python train.py --model="spectrogram enhancement model" --win_length=400 --loss="l1" --arch="unet" --upsampling="nearest_conv" --init="lecun_normal" --residual_init="none" --max_grad_norm=0.5 --epochs=15.1 --warmup_steps=1840
Rows from block 6 of a small spectrogram enhancement model, named by matrix and row number. Each number is 128 + 32 x the weight over its row's rms, rounded and kept within 0 to 255. All counts start at 0. Numbers have three digits each.
Before each channel's rows are labels from the 100 clips, of 14976, where the channel reaches its highest value: "strongest on" is what is common among them. Only what is clearly more common there than usual is listed. The data: single English nouns, adjectives and verbs, spoken by a formant synthesiser in many voices.
# convs0: first 3x3 conv (model.decb.0.0.convs.0.weight, 96x192x3x3, each kernel summed), inputs 96-191

strongest on: white noise; thin (high-pass)
convs0.21:139207100112159152116098086121072116157137120123116141097129102129115114109101106093142123159163162118115081126146151155104112148108108098116121119252098102111133149106083114116108073120113181108062126110255167133129099205142151108140078112094118086182149092119087102098098103117102129128

strongest on: /s/; thin (high-pass); clipping
convs0.29:123114103077150108112129095115115165129126132128113115119078129148100123122163134137135156084165138132136110141082166117146146108164109143134169093090133166095083152101142141127111100133111080181144144088119107157178063114141128121135094122085132158140100128147126096098073155146140133057

strongest on: rumble
convs0.84:164227007137075094099154132196116103041125138125088118099199189111172128136145134078110105141115200120129096137149150063144082131135103129104111123191188114133045089114126092152108095124105195090117138127219187145071160194197168085072141177087071131172120122127127166107171120105097081159

strongest on: pink noise; rumble
convs0.69:117154075123093122100125135223105076056130133093081117085156151134138075091117090088085139141112154127106123138111139067169084085157117115121144097149147079129048084156082126127125087120122166108130134101145124108065150137202141084045141143121065123125103101126125154126177102124120093123

strongest on: clipping
convs0.61:121143180139102131141098159144164184125112179080118140141125095090055119110113129133104132140061165157104125126134190114134047167082146151134172179115134089098120150165094131117188090154129109060115162110090142134149230111100066125106098155129123134073098122143141148109161108048139125112

strongest on: reverberation; thin (high-pass)
convs0.25:156128096182153101150162139162184152187144172112100140105158119155178146172216164148200160161222125122097102143166158129159133134162099108139199048109085212135132179059103084142139133168124085156078072122140148063083106107148100136179078080049102071117136194130152048111143145092093160102

strongest on: /t/; thin (high-pass)
convs0.82:131158116084131124103154150094091154158136079123127138144108131153100132120155104141100130142103110120121175147109137128088093122190118088126093142096105138118145170129141130113187175115139175115094085083152117127088110107155129104150145121134131186126148129127083116138095160081115150108

strongest on: mains hum
convs0.58:133075133126147117126086143057122131100121128121126123094106101079184074100100124144114119117127079102136151127167130102138109157115138126102127127073111114149104097161129158099138144129119122149093097114066030143131137069095128124083136114162117124068149164139163152136137115136086116134

strongest on: rumble
convs0.1:099168030110056113148157175208148131034123129078077111155144202114150104133125097147079145110101161084127136099118123074137101114177136114094152147138188117129085080168093144096146154127094188140172148111139130112087119115168118128051197173116131162124103113160155160167181152112092136156

strongest on: /s/; thin (high-pass); /f/; clipping
convs0.10:161115038133087088103128122113167130137132112132195176135184152177103208109077131106110165129150102168099136189120116117133113121130148117172127136100153136132155158085107062170109125116130117133110133151132165187137162152144180104165131116099103133116133168116110104135081122098177133165

strongest on: /f/; thin (high-pass)
convs0.3:141115149104116166153145131089155097106150180132120129107099142124104142157067100138114126117166113137108129075165145114094118140135126145147131175143068105060131161119162107173162155165156112138113108133091144164138134147108124130092131114136135145090149144106115120165127106193144109091

strongest on: /aɪ/
convs0.52:162149075148110079134119149106119111103134156141137121146103086102078196122140121146129095110107093159131139118145205140140119088160143155146105119084076108135136038148131160122140111090100112117158135126141138190140099158124117155108119089139107133174075114119145113134114216131141080129

strongest on: clipping
convs0.24:150130110120081100103129153066159109083131151163113146130104123068160161136156144202092081116142061121156179126149112101126088102148124136105112132089144152134106084140125158117120177126125134148091115156093112140106096117076107136118131070126106117097142119125160101173123138144113089158

strongest on: clipping
convs0.81:163099149134152116136073078044112144163148130161151155153104135096169157104120129136112130113115093049145144082109116190089140112133216148072100113095146101088200097164165185098092131101148130123154119088077079132136090073108117160174117131237137153088125121144118175131141093133135150113

strongest on: whispered
convs0.63:130123112134074110159145117136146067146131079110141157157156093155176134181161150148112117179165174183133152134162133141133139139173126135168121114134065169140111179108040144189150198139121114102053097143151136102099147158150117119138160159127120101132157183116079121155149168096096154128

strongest on: mains hum
convs0.33:096134130093059164116104073157048138097114095120180117121116121124059110135110093061099174172122149144110128173081148113159151142106134079130153146125134106070148173143141100149134101119123141103141153130116136140107095124141108108126092130113080140139095110110023148092116138131152065080

strongest on: /ɪ/; /eɪ/
convs0.90:154125067177148038159128101117153160114183109118147109088141125113142106158133087152179120094103108201155141185178148086100131157182105162185106122117134179104214088138136111134164159113143090137147056139151124138082110107106144174114136089076149145142225176126138086151153097090203140145

strongest on: /s/; /eɪ/
convs0.35:143119130085088120130096145045143136139151106114176188149115121104132161130051138172084131170149049078146177113122149160102157117135194093087097111084129081134193104130099147093133130094102116130147136132099103162156096124085118112149130093177148099145117123086099147162120098126099112124

strongest on: pink noise; thin (high-pass)
convs0.88:136105128105119172158125127110133085119161172125068145105146146086160127118135108134122139132111102080103164132125129118148078136153116143068127090086163074133100149181148165120137130139101142106148085091088099126074162061153081110104103145134064160088130125156152116147169091113096125115

strongest on: mains hum; whispered
convs0.0:164098142151132105129122106139144109158169134199186142110133129134137193130199165206147160140111083136095158137146097155143139110141182167146138124087168144127199126147183189105087112124175112111167115130052095134134143070157116161150117086169148151083163114134118146187156129140164114137

strongest on: /ɔ/
convs0.87:145121069134100176143130124219156140143138192126067126148159134150136112191229151107150154133152231081149046152103180134201153133115115148076172104124126215132091159094168105122166153180108070162139144080149163100145149142164157126149081151082139142161101163175187095052135165128087145099

strongest on: /tʃ/; /ʃ/
convs0.11:151090076138094198118140118107125100155136157119122109191138117102106107127151121067156139129050159178153107157119137116143093145139104095155092154072155151187121173069135088144144131135085107111119101173093098104074126105169154108144147118110141115175114128111140115099110168122150099126

strongest on: reverberation; /t/; /k/; /ɑ/
convs0.53:118100121147101154143120046129125148135047088137161160199143144139137115116120121129160131112226147166128089160136012117099161130113104108176131121111112153098145159124091138163110164107134133123136118128098127121096048097143127096120140146131096130136113067159106108125092146111108159105

strongest on: muffled (low-pass)
convs0.32:136115144156110114084102113173146122122126127107147076091114128156132143101160133120142160164143150118121096083075148120174157147116197120140145066076097157129080149096129103117057104105180083135138159140091109061148098110169201136119067113186113080121073120114123187110147061131107173086

strongest on: whispered
convs0.55:146106101105068138106157123210114132114114067156156135197158180166101103133154143124077143154093180114169061102133126109130108155096129050132135122034139140161124177115095121129150152151105106132172153147074144152096089087180138105153148143115140138111130105154106112102136187112099093151

strongest on: white noise
convs0.73:105194116073126147152134112137119086113155100152167128107085082127121090190128092116118086138143163255121175107145080107124109113135088117233106091171063081118125079088109143187111138100146163116082105186211210099113087167092107121134128095077136046190116157094109111163096148145184095143

strongest on: reverberation; whispered; clipping
convs0.26:132114139128113161131105128137157102146112119126087147175131080123094111150183162153111133106155106126160108078131162159086145141132118111131145150102112157175146113123091145110203120124079091173099085118105136140062160113125086111115159100116135101126165167131134093122107175093108158083

strongest on: thin (high-pass)
convs0.36:140076233114168127125085124004092137131127156127147135089077074055144113145077119169106149123131033124111168148154128130118128113095119147118127093093096133127129117146114158120122160124144106168087048144069046142113122079014091148141135088134127109058123138108159116156115112101118117129

strongest on: clipping; thin (high-pass)
convs0.50:152129200137164135180081137053148139109130092140147166053080084090156108134050149156170109151203077110124178138172118123123119141111179150110138054112098107115138062144111191131123158094154128142088101135112099125118101133073111123122112083224120088126145165104123193147140062140110156150

strongest on: /t/; clipping; /ɑ/; thin (high-pass)
convs0.80:127119119129067099093119168133113159119154125096189051123113148156110121186144117163116128158098123137108164126107121089113115094121072113125177106122158084101114112092081087111211155136198114152184108132155104129068142121119157121113150131096093072126137125162146100134153095090139114061

strongest on: /s/; pink noise
convs0.85:132199053140085115111132116170126111075133106108084134087148155114134085105113129098117131134126169101086110130141123084140102105137110090090112085174140086146077093143104122123111094101110195115125122092187170138090118159165152072075112138117084103152106106110126150105156110103085111129

strongest on: /t/; /p/
convs0.95:141099153103141148112143161108095129098113175123163132136140132070123060200153149159111167183114097141161109143154141122121100105112116108160075144110140122116124124135158106150159200153103131159171116150118108144106172114087112113074146110126141161158161090105124125139113095112152112140

strongest on: pink noise; rumble; clipping
convs0.43:170147104116097118065155169128142111093114187131146127099136150156149115145101117135073124185112059145113176137124125064126104147197103181149147125081114143166080139120088096132092113153125129158100142121066122121133153106134109119119151088067140104107099145138159081184156073133123092124

strongest on: quiet level; mains hum
convs0.89:099080255143241111138104123068080122129114147097095123095074031098122054117120127141124141117116064083125127120164135097145119141095078081085157099108060155147086109163133156088144115107121106160094051082078076102113162095082090113089126094129101098098092125097132116094099126063054153126

strongest on: thin (high-pass); pink noise
convs0.71:094020137153169145127131107130163132172115158131122120138087076101090129136137128112159142107122099153145086138146124157115144146090132151153122165118105137136153195114173126152117160117137057143163122126022037122152124079095138120140131117108168138074188148128165112125109135132113155138

strongest on: clipping
convs0.40:170102155122126118106087093047121137130135128143130110145096117051162158119121118109121107135120086095155132087137134159102105138075202140098117115064130109112160096121159161094124123122163111110109120126076082139123129072111136125143106122237123131083142137150130195109129095134132153132

strongest on: /n/; /i/
convs0.20:129142117132142123132115131140142116094102083130074110150105096146070097143145143141104116112061159150159137102145152146101127187141116138150087152095127160166125078156101113109143058092091110132165113138142128109093122165096122129118082087086169068131189131119119083142120189081123141183

strongest on: clipping
convs0.30:131117126146097100062107124198148113136132138126157117090143139171128156128160144121135162157129162143106095113095142130187145145126203148162150090059089180163074146099118114132073106118164076142138171185097122102138126106163212155149077122157117068113098118130150166128168072145107140092

strongest on: reverberation
convs0.9:143123110120096128158135115155084073119135071164153053168096110151106106132151112197149192157181066126151140085164097139154168133116110125128168102102127096130127112127123143061097124108121166181211083150114140104132079108130096120127111081087111114139137104144128067163147154157071087175

strongest on: mains hum; clipping
convs0.8:162124137139118111120090094089147132129137126119121097100114130088185148120114104076145135141149143105133106106119140137127104147088232144122112072093125109104119124102136141111086104110176100097102142148108109095124114115117182136147055114255097096124131149134140242085158051129125174123